{
  "arch": "perceiver",
  "model": "self-supervised image encoder",
  "dataset": "rendered scenes of toy objects such as cars, trees, mugs and chairs",
  "train_examples": 195000,
  "image_size": 32,
  "crop_scale_min": 0.4,
  "horizontal_flip": false,
  "translate": 0.06,
  "color_jitter": 0.6,
  "cutout": 0.4,
  "method": "vicreg",
  "norm": "layernorm",
  "norm_position": "pre",
  "hidden_act": "quick_gelu",
  "mlp_ratio": 4,
  "head_dim": 32,
  "fused_qkv": true,
  "bias": "all",
  "qk_norm": true,
  "layer_scale_init": 0.01,
  "parallel_block": false,
  "inner_norm": false,
  "patch_size": [2, 2],
  "layers": 12,
  "width": 160,
  "positions": "sincos",
  "latents": 32,
  "projector_hidden": 512,
  "projector_out": 512,
  "projector_hidden_layers": 2,
  "init": "xavier_uniform",
  "residual_init": "scaled_by_depth",
  "optimizer": "muon",
  "muon_scale": "original",
  "learning_rate": 0.013,
  "momentum": 0.85,
  "nesterov": true,
  "orthogonalizer": "newton_schulz_5",
  "adamw_lr_other_params": 0.0017,
  "max_grad_norm": 1.0,
  "max_steps": 11300,
  "batch_size": 128,
  "epochs": 7.4,
  "lr_schedule": "step",
  "warmup_steps": 1130,
  "weight_decay": 0.03,
  "adamw_weight_decay_other_params": 0.05
}
Rows from block 8 of a small self-supervised image encoder, named by matrix and row number. Rows with one number belong to one neuron. Each number is 128 + 32 x the weight over its row's rms, rounded and kept within 0 to 255. All counts start at 0. Numbers have three digits each. After the name is the row's rms in percent of the matrix's.
After each neuron's rows are labels from the 100 images, of 14976, where the neuron reaches its highest value: "strongest on" is what is common among them. Only what is clearly more common there than usual is listed. The data: rendered scenes of toy objects such as cars, trees, mugs and chairs. In brackets: how many of the 100.
# fc1: MLP up (model.blocks.8.mlp.fc1.weight, 640x160), inputs 0-159
# fc2: MLP down (model.blocks.8.mlp.fc2.weight, 160x640, transposed), outputs 0-159

fc1.172 079:157166190077153110121098141156153080171118089113108088160165056189128057127134088078082117081161162136217112133082153068102104123096073092133130116141086164087113134177122099149129101109134109158148098130096160162122097145121142141137116080177132107108198115135124082188101100116114125070114144121150184154128167151133112110082095093121127192160161095178207148124142149146135098148130105140125189096168141149148106108135106166159125097102166109075162133125096190129146147130131121
fc2.172 079:075097097121193138128099118152117131109102132114096082138173156114083118164117096111155071157163112121131104120156087184139135091120144112148094141168103175107075171115138142139117104120096083115128104159104111075156128080159153142130148151099181173089102044105102121184165131146087041148115124070125126120156138111092223159084118086126091171070174174084146126106097125164092112129091096149147145119141135137133128126096118131131107155170124179133192133123171184163172114078177181
strongest on: green object (55); its colour: green (26)

fc1.65 062:144168138168141126129139136105181091159144100159126084143159093161139090121123120111130184122132141161130085184137112124190130169102107125156099140157127106128092123018148073185071164145146154179142147090093111144154136121133123159079143102094122191152095135062088125098110119140124151149089085080087159119113144088179159111126132067113119107067141140119132119088122160125092093136184171207189128105162122129075127121139203155058157124147159114112094116177082098126101090106143167
fc2.65 065:111070151156132143141079091197102143181077086087112057102167131157150083156136126179140100087122189138150123130163156183150120111155125136106176124164154091094169087118163177129151108143155122175156082148111131040136169163118125102154075107075115171120106118134178107160142108083133131099105154138134106123140154082103097102145148085128108114103075136057085122132091059105131158157145125136135107144107172186102074136052120127103155148125148130181202151150111143147084154159128151
strongest on: green object (35)

fc1.397 121:139190091073158096145049160112095155118179132142117115146099128154130186168163093074114155195153174112129139182169109078149136145033133071165110122169160139135124111129163137087112127134154145095180159141121114152143100159154112077079103145111142108111158112090158106160145150145112137093143121134222087079166068160044129137076111130117099156121143165113087124140115146145113140140149149125132092160088157105085088134145107172126133105139177134130070103133134070111164099072093167
fc2.397 116:126082101130152097163130105096128155110108085119159176146060097153112169107126113127072140100103173146131152173066161121110088155119126138081135136112110120095072076082119156121194141082141124071162141129184158168104108076080100085178147107099127138126143131157129129078099119147139120147142090129147116135219106075098113104110207122183138133129121132150106072117124135079128128130062104174051113172145076182109175111150224130089180142107119120151122115147120161113131113132169121
strongest on: teal object (63); its colour: teal (43)

fc1.489 139:212152041134088152152117032145112145167163133131113148117112099131086129087160165138131167072135106119172153102124092137104183101094147156132160135122120117158111134123074184129143141095154096151171170157099155137190085068067142161090132110170063184154132103124141100172086116122157128135132145167147111180067094089107128144198112130110181128092098126152141123117169123124130130135138116134115105168111115093184105109137153134046145083137113145076101127164151104165169143067102145
fc2.489 125:173104155082134158115102151139125132110105124157161131102185183077079137161120135099082118061139100137126233112157151144102142155147138176085188110137167132131164067103110142171115062103128094081027125111117147172084090137166120121150075119119143143123121095133149106177148166155112120125208100122114128126161149075092134181159131128098148104233135129112118125097111153129170116148072166157148125122137166132114133116094047133134092105094101084169119129168128132116157130144100129
strongest on: count: three (63); white object (47)

fc1.277 061:038137108140106121125166112127154138135143147154092152125116133159077144161129108160132187120101147111142102139165168142113072105146184137139170083186136184172166154144167122079106124131130104192143176107116149130145157127162120105121115062095084098136093132107168113159087157111157072142112161170139064091129136125068124114133128061074077130132089157090115091098194169110190115162120164195170127114156133065152171088098131179064141115156129173129143147127077146146089160126148097
fc2.277 063:067134125078075124085138126114155124118125162176145158135122141132185096111072154163098139137058077101155165106145106117096169147103131150156192161094132143169112118099165087120152127092128127122136079134090103107116132144098104135093140193149100087114128146178201147137120097170085145129119099100054126146112153159176107153098141072145122172161182186130100115051109084138129194091172091131133132085108141081065117103140136144148144167196141102122103114097173074095123132183176121
strongest on: count: one (75); green object (44); its colour: green (35)

fc1.623 114:118149072128153095128172116125117150103223132145159133110100171138117138154158135125102150123088146147110122168126113073107091109146222178137166147125146187168099109083160096155163101195094111139193185123052171157120139099136119136132118105108144132088188109134131070128138088096125135103129124114123145126127078113136035146111114170171200160151138108123134078175118162152082155137130112104054102152075101121122176109060164113106129091163118154113163120155124171145157106137110083
fc2.623 114:154103145087109110135118168138155143098059113126139085069143186120115129184129135083121073125100153157085091104112136207089117212148119106100064143118078147105169156100127132048133148127177127170106108115129107121090151125149154124216095119100143165151128095081122139167168128199125118076108149152144132124208107133133139119095165121088174132104127102161088166110130160167137128197140120137116128080197147107175142132142122155129159158169128124130104089137109192133118106134078193
strongest on: light from behind the camera (55)

fc1.125 098:179129123162165097122111117154183160119185111185133156126128118046106137086084100160115109075134188139146089139134122107112109081104102196132149091122064151123071161124156145107150154136123198109179076170093156142189126105143138118125131149065162104133125121119113100158113068159111103170119106136091137138109101076151137174134131197144075148110111147176144115120147150118140155191110078153129146081170086073140069134156089184142166134071138131126121139109107171074125124065108084
fc2.125 098:118055087170089139157114130186095111123137144121128169155070107123148172204131136128111130120133111112167143110084173126119096113064148129121168129144113156169164153130129087151096111139119145062099107129117125088119146071134131093131072118130142131167149102102179103138131082146137085149099116097140095149134131105208123169097132130224094145063176169179111144142157163087135180080097119100099112137160090149120173104187136123155107127126118100065103117054128085153104104105118222
strongest on: green object (62); its colour: green (45)

fc1.173 130:179114150151106139115145131166056119132131143145129105155089115047115166123136152133069102112142150117149105136162102135061117164122152126160143095117152085124089169160094120096126142069094048111125112118139125138132123135135120143103078086204152129086128064180093144094142138122128064154084157127089113149124117178103146042127076162108139167141128161128140103199088164121136130165169125132140179164126224107094165136105141172125122166187147083112132130157120194130157122112064171
fc2.173 131:115171155136168166151178110132234101130205155130119145163137137116111072103074122137166093086152187147117174127157026143096059106132131116130105115113092048121123186130132118108115077076105153133193160158134103140161105170158119144078109181136131172179127128147147097150115102126151127141132181181085129129094171119121124151119130151118107135132138149101139090069130124134099142159088142158087133094077100165150095115121145145136118144078095069120126143137118168130102156086116209
strongest on: red object (59); its colour: red (42)

fc1.183 029:132142181163076096093143042086085106100130130112124051156074128069174135106143112113113138205157116146103158089148087058120161148164074165167100088142132154132127133106133162130181071123126111125110123090201153167126124135059128138141121051122147124135140123100124155108095096126153163147107198124128151118140108089102064115155125166161084161200133152084109118191157147145134147108135097165139107138147108121158096111122142159158136171141144068207142126127102149155144167160088135
fc2.183 031:136183250129110096143155118163141102139142136122077131089178163171081088172135147129129106040087118119129108143143138164129132071182111128154129100122083156149107171093126171105137078172174117139110114142112169192092089120136132094126116173147094128193108143185067143127153165093099106088128088191139154118135178128168151189119128176141137103104172160077152101118105175147138176114152131108097093140081205112170125100119127133086101133148149124094076103127106145146153139142099123
strongest on: light from behind the camera (64)

fc1.558 118:182139144147103123085129171109042136128147119158141128170183141143130098133104088154111168144124160131117069107159120097110120168098156154102149118139045156173145130115103108123129108144177185158101133113099114160138116134039129086181074155078071162087123124154170111178134125176101126162173117111087091110144153145073095107089157130059117190178110139115170121118123181107124132166121158145111117135126100150202126157113104117144111082131180130179091176139063083128132073084152148
fc2.558 125:114140162084227120161135164153121111159075101108124149077085118129151090135122077177150141097105164159111151128109102134120115099039133170125151102119170218151103149193153079133106093127126097143115136142092138198187145142132157175059166082123122091093144092098185136182113134131112169168151127090171122126086126187081097130113118110122154130115086138118166119125143085117145168238119140161128092135106159075174117125104085136112153105103143157112117109099112129167142113102143129
strongest on: count: one (67)

fc1.26 060:117122099131092114135155134135082050131098135166121142118076079146145099105176150174109198098093140030135121143117093193123144060193155144127113136169160130143142140129124120163129143094133057156148119112090094114143095125107124162155116176143107144125139181113133174153172111182149155121086070120137102147112109073106102151144103174137112083144102145131156112166117138108144093107133126092140112150142098192108130183147213059181108178157165058100144077104173137151122114136076116
fc2.26 056:151104098101123150146117142079121160132131124121136174092083226129150108126134193134112097118137151149106176076138167081028124149160141153110147135128048092133119144154088167110197110134151138122139119159105141093140101125149156140108136138112089183190139148169088111066129119132087104112139133116198108146147147022125158101148109169138073099124187111157155162119088140140083187165110168167123105133130131178117129137151179090153120137113129161168090112150164196081137117166140134
strongest on: blue object (38); its colour: blue (25)

fc1.59 071:100178162115136088077088120123109117148102140059152136099150125137073125101138138132101164133143109116154088127130133067127140155159117131155134086084134155142137156178163145145147103162071119111171129112120109151118135171116158138031076123222129124138054105098126168095132114187110118139090178111116077150172116163194152134122062127147149161124077121139132139123157168153131139091122142196167098107090121070144088094191118149095100092190193116144176145153154157094121075145093156
fc2.59 087:159113135103157098147101077033144138103165114132126142105148097170083155077139105119120138106088143127138127159127153116128127119095114116173144138126140124144075138131137101093076096081117134092130136086105153120097137110138141121211184174075122158164121090117102148143101069092176092099060187187101133099174111061167120087112136095140065113117090154137149105115114152111097063104096126155180193100157144122094101133119113147103098181093122195094103116175097128225133143112154150
strongest on: green object (62); its colour: green (42)

fc1.296 116:142120131099119079157151059084199130130132137164083106104152091166103152107161110140149140097096125083149180094138106157156115111110107098178132116126146092169124130124056137160126100093148121153148133190133153093149171107080091089160134182179108112154099173150131155095127158123139177102121156055121112126125112116157080148157099134121102102087224139216140152181110120191116119105099057126155093147164113094124048118103118124138109120098157123112145124130189159112125115221133144
fc2.296 104:139122074175150122111082104083187137141131101175125154141093149107164128118138111122107175139117141125159093128146076122121100165138134127158110129039151151114106183130148070183162136151100126143121137108062120088058123103135142101187126154136138142158139118113152103154157125067145105125074143137088134117117134083118077131102155137101141230160133155103195103133137167114119068075102165057104106148128171128136069176162193128140091157160169090104066091130124191143138172128178134
strongest on: count: three (76); light from behind the scene (71)

fc1.48 076:081161110086176144093157163067130147121047166153153095172116093153142161150096120151125130136122124185140127152119127185125107137102193191154102171118099100106101155101122100165139144151082093122125152156068094093091109063095165135183148144165150085179140127134104140097138131141112115064126131055180126197123089127141131106098111142125084129078117154121143111110120196160138098163109184172188093135123152107092143079091092205161124109124114106123106149208105138092143136099128115
fc2.48 085:108090163118153168126093106105122120106121130090126129104206099160082082062110160091093145145139144143172101175106183111084170167191106148121095182129107100143123166121124141150151052119102077078164157133200038138154147099142145108106141120134117132105167137110111112108120077068141105110083133139170170126124116097140144087160185189115106112207161181140105129075119105120135108168124159116121072104157158166211163129129137090085109130103151136097106106120142166139127165130075110
strongest on: blue object (44)

fc1.606 146:199117127102121084081175182108178089151184115112104122089163049139089186116084118190141217095128073098171126150175103126126171121127167201161144094092154107121106129181096097121089113048127116172119104099133123150067160134130141141176155129143109143116109117059129183115163099089103114105136118110093156166151173133108130150169159147118115179149149096133098159168102161187151121155043070129127134131101119142151132125154104096145105092102132144122148125101152153142133113094106116
fc2.606 152:117119184146113118160100122157086159100169097154129129164175068167158098105095134142103154101131174120179179164059115069120112156132103124131111129088129154172148127111106130187113147076122164155149108119195086129141110112123091120109137133076151132104099169148091160093106081126192137175142164149135142134124141146179076142127077089114134152172209133120109115184096108068095091072140136014139115117111078119080180150136132148123156137154129148164142120122122101126102098107215162
strongest on: count: three (71)

fc1.16 069:118157119156113111079138173148092164132166166100144127066116146155024117132164107117110123116116137144096128158111111060068134169124133139097116139171128083108115103147136170158116131085114154112137127114178064188144144182210139116149134105167180162145095128104151162060111148206165135159140136105147113150113137064121099091102093133161134112139105109094087147099125185127086129092098189199112076108145141109119135117163101114162156103170158073193143106158156171106121063146109121
fc2.16 066:130116132133118113163132104063147090143106130107124198176135097192116108108190130087126166125142154159153126120148110104130101109106137150146163161164160077149199078127127139071175117106162134173135145156121151112090122124151145071165191210073134096108157113119128095132125126142155125116133161147134170130143158136178131087085186185115122164146112122125185026078176152150132118100114137158185195068148173110071141113114071145124155111098152160128069164152128176132120150097122106
strongest on: light from behind the camera (66); yellow object (49); its colour: yellow (29)

fc1.10 120:139148067165102087110144182126167110138145153134147129146128103164120170108127086100086212102113123092114110138137135161131117183113064123102125092090186066099145137123114121147147116140126203152116190114129130122131148165096093157135126168151109149114111105094097120162084147143069182113128112100155070058133172166134094093168157115164115127119164153099039177124171188142075150114132154118122115144174123148113134174178091169109196136142117079107164097158158134078149185106068116
fc2.10 117:174104176105120117142137111115135120131083107156123185087200146108091115099121120157115103154124169161102130098118119121187173103037085130125125150139132123144165083079087120176108123107164070162114111129127160170098141129175153144123143168087111149177130147139085074115152134082112108146146127129145129114175142090184127118117096195094072120139160139067161104130128132150067189144146151154150166040046133086090179162127119180066078158090118158147119143091135148123090128124105177
strongest on: white object (36); its colour: white (26)

fc1.115 066:146091157145109153135108146138112206108074120142109146158122161149139076159171075172178189114133143138132147109184127129098118174172092123149162070130156172070118103098102125131170144119193157127095187146070131135091080114142116120163109087101083106108104115126163097109120097140152085136091165097177095112127154074135132085131099135103073183068117114060071084186148161113127109182131106099146128124145150114157137110126135157139187185156115152166160174119157043153154113136085129
fc2.115 062:101118084131170099107146082153103117079111135137150184186137126194188090145143094124105177076134079100119102129143063128141187150111166091152129166099093127134124122150173109160086164056141130140133133156122154074132113163127104115032108125108110177174151178137149134144076196193090079135101171094148129152106124133138101071133114151124110067174100095123160106114126164136121155159123118086132138153146142128073103119149155069125151026114138095115190104099131133110128139153116150
strongest on: red object (43); its colour: red (33)

fc1.68 043:180111067145112130161136163195127151159171158113125148112138096146137098136124148123120150093170145150123099116120097096134149071172073139134147157146090138085200114133117121153171146055152120177111131078105113070137173149184132161120174049079174162085125119121095128112117093147122169144120110138124142115150114078130170156091166176125076112062094124131094182148140153066134126168073123108182077151133146090177079147186133132139126173085137099103133113107126093053119087172150098
fc2.68 047:111165105150196135100100092170194130173096129093169131131111077158103126073096089123138132095112167177130131180126130198135110122178111105083102156138122085134097113177134103082148116085155126128093144106121153077151078141102100066135091086081175129114095159146159184088131092084141134106109105134097145122149096094067095124143084156083155114108168120118074140071106104144099158046120132088143133158093169105100104172087121091076127149141154124112171125116166141047095156114097179
strongest on: its colour: green (29)

fc1.67 094:110098200132068168122154129067142138106127119141147104096185081150073098128162139137139180107081119095146160069141134140096148106119125131073146080122158080110104087120139200083145106127148120125065137102103097182126077134136153118168128125087074175122131158181100069131114171178065149124122173153119144128141155152106127153130164144138179179152105149116122128068161162203152144159171146101097090126118212142113119129094144123161128073091113136139186138145076126059141112087134115
fc2.67 102:082097146157132110133135113168172135133085104111102144140199121154159163124149098154113141117087121155130168133106106166178150132132114146109125092112147090070190114104151175139149094139112137130163155084047129154106205146130099173107139070148147115129114091105096090139222153124085129157085127122147141137161181093146067125196048147108128098113116102080127093079120142120132152063116180235142101095136119123157085114139174156127093075118123172129174091157112150120122091124114143
strongest on: light from behind the camera (60)

fc1.540 077:084140121135132106151172094182123100158090171122101111122091087090108106102127155134115087121144155055131133179097140177126133068102117168097075059072102074134104094122104125092131160124106187137194160153167131112096106109122142183128129154140158151158140115118182099122171066145108114103154060072100154182102164133103157207115189149135144149068124101138153142150143151111136105141098145103161176112143125106159192116113148142103183151112143108106093088159045183123155121091144158
fc2.540 079:145091116140186126132119097192175120114090122104125092087110090143133136144086131170154092086092134040125138144130101145109151136107097125188191149135131172128156137153153047141125106140122133109102090218112073120123178161100109116172147191099098137139160125120181151122110111137159092094136147116136116166144173061170110138114143155154163155117133145143122171109091091107165200071091077128031083082142073151148110102111120127113117126149076172117120125117140104087101117162076166
strongest on: green object (68); its colour: green (40)

fc1.482 152:118128055111101117179135111089161138052174156142166179159113113155120137086149160135114105140147111105143132120129136101149115091105153165160100082056177133146101193111122131101177077087164158111119161099158168090119110147158139091201112084087165158165105159106094147136103131171088221136058198139143153121149154117106091094126104138199146123118089162098095152053114194117110186136118142130135065143142136145110163164093151126128135111108102148117111144151158106074120159160113113
fc2.482 163:164174103128079124144138125154103115141140149129128113068136161135084106138105185131171096135103160139118106104136148071188152165178130126133120136113152099126111146128097072137180086165107136087068134130060150125153080142238132136091137078069113097154124167135118108111144179138130145166109143119143134140174118102199129123162111145149110182122133127075106145135110184123108153154142131144197090027127150086151089139152105134103030124106134169153067127122102196102120146155099127
strongest on: light from behind the camera (54)

fc1.548 100:090131114124134129146195147103104151172134100099169143145106090111113119139113129101133113098136096162168062183092140177232059093158139184082135123103208138110043107122122093103078177120143185126125156149150150165084170144178149098116076105124133104071119126082195098130090107109156078125087154128155198150122150126129111142113128156122163136106130099121173073121137153170113128118165091134119099101098169140141109119144116155127104133122090104135109191215092155124154110106111103
fc2.548 102:084131122114100120090198131130123103093039115139163098121030146093098091143069146147145126087141078082185127101118053159077051141118114157163139167125062179164150143115073082161105106163115096101108124148109105112096156103161168129159111097112122092141108109158162186122174090181110145167103144032115134123082123108168170102113165120170085138170116089161149126128142127156101118147174121159123143143092122164146159120152140112126128105161086131136163117144191100140134111140115154
strongest on: green object (36)

fc1.378 102:129105127102134121081118164097085129145176068178117099113181171046137076081182167118101138123094124139122106135185130155076112137131132168096136121084184084064125154062145130106158114128162138105148079151184137099139190172135097141152089119127126135130107157162162117124191111120156156144180136180054130109117124131111141213104102146171132159086093141120168165133110149132164157164110152045115074103075141119153129139133170142143136081153088131141161177091131155179142091126105136
fc2.378 114:102181090085155130139113132063096114147118144127134153128161151122042128100213097173116118097142158102130177151101164167077142083074116126101127144187142135077128128075153131145174036147126042130158121063127150061132163126128111123148126100125119141124147109126132112100136166142098160132144099127121150134129109068073143100138088162175115112175152114128169137078076150132097109111204123113087121169083143127180088138154146129138155084158116136127169079117109150133037101146092132
strongest on: blue object (83); its colour: blue (63); light from behind the camera (53)

fc1.106 132:132135201134117124129149085140098136063130144133100143149108125161118101161127126086085110101053086108138138160112134121122150102089103093144152160161144148119159063149088192084150110156153085134120194084122132185188132108120128152135118127146141094056056108122123154125129114123148118147188178091105119113185159126191148107083128167155097125151171152190141111138160104126101178198133066167136142120144125129122090122110087080092135083057133148172156081098167218132094136114126126
fc2.106 105:069139109194078126084050129131187116051108128161098133130117119125182115146171104108158123202182125136113046156139137138118133103086137171150086117182146055092116166129079108061130124114131123185176151099087127087168145135104146137149119144134131118128123159157142112168138095170148099173124119096097079110160092099162135140083187095110108146091079153103125137121138100154132153123146108144197213175126140138166118123081173114086095134063130087115139139145128156107131152124091105
strongest on: count: one (93); light from behind the camera (58)

fc1.390 056:185106066100164118134126036152183158101151203184121105135142112143104078158158095130129096115110166089220144128140119124174185121120137140157158143102165155072123113119092093111153084073138144135112144112117157169114129108142090141157084183167061137139143127136137171115098138087120146120111111078093183191128076145107108157112131133120087106128187138148162139123098113107094134143122053147138119121121129128146112120085182133136094050115174071160180072148178103121136166101124118
fc2.390 049:170104182130115134171190131140157132146111052144156088207121151130155092124083192116128136111153171195150153128159081099113148061146159125060104086110112124109132154144138142160158133187164114170114098142076108107139146122118150189124132133176146102138116170087175129162148085117125125118093152170101148138120118140136087161147105123159168147134179099124143106126101153190074107102126112085100091168146172103174085128167118095118108171133129100094043112180189132089153090177180109
strongest on: count: three (68); light from behind the scene (50); yellow object (41)

fc1.376 092:105107157166079104148132124134131124054144137124149144186082112142156082145120144098146122172098143105132122113138178076128066095129099139080090113159146105128110070105119074156108152163158127121118127138092145089125171164100086164168129137098189152171167144120162108111124145165114104101160140145150140122113161144141071145076116103144180144111075172126069133121170150118137134192174203151128109149089189135152152130076070136141211132087078151143144048108116087140172175072078121
fc2.376 091:071117100135116114122146094129125149132097068162123156166120070077109059095159068132145135068101096109117084069130071100115143130112134084075170136133189111089144153129154116125124113095108116111133145203107090171138130134188097172098174097141112083117111132098114122179109088102175167167137127141145106139151101169195117133173078151095123117196146114131211096149156124087141158094123163134198131120142136109122143139150082065131167130163135082096081127130099128105127127144205078
strongest on: count: one (70)

fc1.267 118:072076118107153131129164164103125106119144161142129080123129120161051091131155116133121184109149163054117133169106132075148119138160122165154114172122103164159092110076127145124105148119114066128146117163155095235158158091106163114108110159225124076164086189120152150087130088139141172104144132102109166139137082136132086092083102067102176127106082074118177101136197181168106113161158117170185102109123125140149111134126153130109161119144156146145123142093142178136130098104076129
fc2.267 112:125169094129119147130072133159132138174166166120117139112154152105123129134123113124102099113085090140161090140173142128133084189139110128143194146154124115091167174083062155123161107140103100126139126121092153151094149100166132109183140122139157115132121116127111107099153073140148008150120170187100121130084140028115207104105192111175081159122137121167131115076147166123162107208161138193137177089103094178127093127078105127121157147100129113133075111171145118120085102104157131
strongest on: teal object (66); its colour: teal (41)

fc1.169 048:103158129069127176148093118122138132118131073112133122174219094168138099201136089075079132146133210140082154183148133131160110110100060146068143070123107075082128193141073127127136144081122157102116119146093133119109069137148114132095115148106027102161134128132158145075167145125141139144156156113120086101132147093096159117099131177102145129139158140145124124140138157160179160088089144111096213140142186097129169155138160126102100127104098117139135114134144148183163137143066100
fc2.169 048:112152160086037127187169122159184127143193173102099125132161117157121126110122166144107075149141152157083140157198077140170140098109090097159107160172169126113123132183126182119125138171170110125106122091106065165142155154110142195105133130123153083081141104125140117076122161142093100123072138181109119118062106118149138115189113060130169108105117146102174145158112108144152165167130140079109139116154065077111129155101170126151138126170125171039116100125148071111105129107167126
strongest on: count: one (72)

fc1.294 105:127132136149110176096216135123139094090095157118077156102155129070090099104165091106127063136112144068136095155080123148158138073114108130120120120087132087148130163137098098163158147068096204126143132149116149145065119145166151146135109107161134161163139145150127127162095154115124168160042078137156154105115108130180084135097092198177126062141096142113096159139135143092163161146112126115116121146126089164129164137117126129105131151141188072082052108118120173117181135188163199
fc2.294 119:095133140107167140124110144128130138128099151145148055145156138099099080156153197112131122127179181101122209145163102061085151121127122123137082097096152094128121145117091134128141110137100129132142144185132142112150122136049074123122118125085118096178126116157153127132108159113119175112095132108148128113107132114216119145156157141091156140142196140163087177163111136144172163123047175113027079112148103116176123109117184117149052155156165176078103130196156163095091146130155118
strongest on: teal object (45); its colour: teal (36)

fc1.585 042:159083097112099155170049053118076135117142093124106193140142091073141142130142128116132131084110139104127112156105128101167150164139140153116126071177159130123138088080147153074085123149157161181163151132106121139217096114128089170143118132136093173159146115084139066110140150142114134177132185124081150145097139135097185080106142137147097122144121155106097086107176124128101102188198101145134086093102075150118107137108167161131106118160184180124158092156227075131101136116147118
fc2.585 046:132139094103154133105118102140166122141131150139120096139161161124142146154167116159111176086200109134169139131128127097079127112123130110158133159119060067088097102144140090146109173097087175123116124128106081137121098150105169136086115082175110158203131180108156129118061156138072166097099076130167133126143169069114102131162086188179116133150166115106147150093132189152152196132127151131062113184154158165103049115135234087154114111143086155173087136149129143139146130098098118
strongest on: red object (68); light from behind the camera (55); its colour: red (41)

fc1.321 105:122126133162117093163094094159090121139164164058125210164147200145185124168183128156158138130100119122102110121101077140147161159111124177150081107089120104165095128071173157121134087130070133114130090122067108106126136119112146136191121178088167130158144128076189079126143131164168080131139104138094124148153104102117144134160147126141138087061166100095191124165174144137142070152086114119080119133088050141220154080098138116117130129156120128129130102162177089134097137087123123
fc2.321 102:132144077128127143117105172118203149122120092142142109092157183168173111131127180122119185171147140070191168133135129139097082087113122137099059139159116098099171127178084094139184154103151131135094093147096156103172146138145153089092109119167163140114068099144173084075116173188086129123133115092130130118098026165096100119138109097192113139106124141088150136107157130190153175169160166033099132185129157149129108161143137145122126107095098098166155118119167118116134112129084139
strongest on: red object (37)

fc1.589 142:119170081149094203150094101165114038125104078134127091121082184131135131089086095111116135145106136121173171079130071116093140154127113152118184099188164125144091094150148127149167143106144118158140138089130091122075118120132091124108161126109131139088131080152140145125042162182141156195154122155112126174121123150171137147124133100134067041119145071144148114150159153127157185155155219127077129109085115171091101129146184066089161105117123136144141131119098163137169157130115117
fc2.589 121:106110152054190133147157125164156122125106191133139118136110111149106118135145064070158092128144138093111142097101190092149113129174132139146136112169111180157109154063161107209194111175138174092110150134141103161152110163155052146122136147090150144043151104095074134142119159148196143161118102159112155109128120150144155145123138099133169166104166141150146206116114198104178151095151153039101149117106132185150158137086156132116079136102153144177132104108120120155087130110105134
strongest on: count: one (67); blue object (41); its colour: blue (38); its colour: teal (29)

fc1.626 138:185160119108119143144100173106143152166160111115131099100161124156125127136155112121101175112078141100122134131109105127141137124134106092160133074093174104168128112192109158148128165204086166155092117128128071130142125104124113111168117196155167052142143108180185109102089118141184175192169196168083093154110110147098162133115118132100109078125101167056140066163104155115093132082113117192186071187130129105108149123146122089144118065172140061125134162129115116077139099096146131
fc2.626 130:149123119110099121132145146174123146107137144089150124152106063163195086149126139150117080104125108148150136111141103111158085126126109145147131124159098112147043077190197139104142161129122136164125145081113106124221094131153161138096099117124131104147130127127139177169095155172158082158156193143133156111192137107132148163110096112120190132102143097091152134134145166025112144113166103120157095074166092107103054096121095125120043084152127094187133084151078081113104096160159126
strongest on: count: one (71)

fc1.495 101:138102120109161118062144143107101149094060194133130075194134079092114146169179098162103157135123158167147150100148139138174139146122074150163143049121162093154141107114108178168139113112125184133113165146136156101085103053110119097120085090109131092114096130166132094142083126136137155141107112123175132169124095158164169157123141117187130087111166082132129217132146144109114173101154074181100149038109109130195141121184096148145126092089144111106122140186127121080123156095130101
fc2.495 109:234160131085146121129156109103133126140198106112128085098149146049143145120137117131190123154143113152088109070077138157184126116133088121115139156155155126166130169049147142105114147095115145045146137170129149154099125144100107137123158142068131145150127121087098149117097082169142112125143113170104152119127111112158166148105150077052085178053130126103132104161092129178163077208127125092148114140150174131141149144183123123112109147135135123155047159081075148084153087147134123
strongest on: white object (41); its colour: white (29)

fc1.87 076:123179054096082120183071112090124110147146113173157123228112082157157124079145134124129160090099131085115115098107105140134177145133086134107130105217135115139176094135169160097114140123124178150143128161142135154145069167129111096133153075159127190122096135060120142125142161160107180144176150153169071125170083116093151122088131136202066091116125142124115126134097118141112105161074170125114103120093111101082140144167162085128120183088101120103056137147121145130135164161184130
fc2.87 078:095123213064111122192167105134091128091126150156069149066117109144084169134134117115107126110089130123117127148118169120149192089130108132171151141121122095108085067102195104140165163192153121159129130131135143177150113078181130083125143163091155132088072167125126089132088152080144138087113122143214057143143099131080098146185147088107119165118051084135127143125109117080116124138186151120083176120105162157132125082188174161137100164162152112166102145111128142149122136106100127
strongest on: white object (43); its colour: white (25)

fc1.539 070:142165168133131129054131144104138159091079149167168115112123096147109113145180129118147124143088146109098109152122153048212129135124138151162133079128111155140096133082110146147141113148127095097162110111164142172157142101131159105135179138204152039138127101075133114133137121152151118091155132076133117121136145108133145116121178092160103131137189107113147173110194175100127114121078146141164136152138066137106117100181093120162214061148115144145135086012108135170160066123150110
fc2.539 063:165090066105108148180134089142151070172161158130122125207138081116106175156126114096143179151130126103125108123144121154074097031065127078110071136133208092058171133119149140075176092088142135144155110171151179150139165143137122106123132222107117148125177168116116112140148132116137153128152156134152126138150154132109135150151091106178164191073135104099187104069100105167107172135180112126158159157155141113148117110136077157149142181103158135094124118106134136125138096098162142
strongest on: light from behind the camera (52); red object (51); its colour: red (40)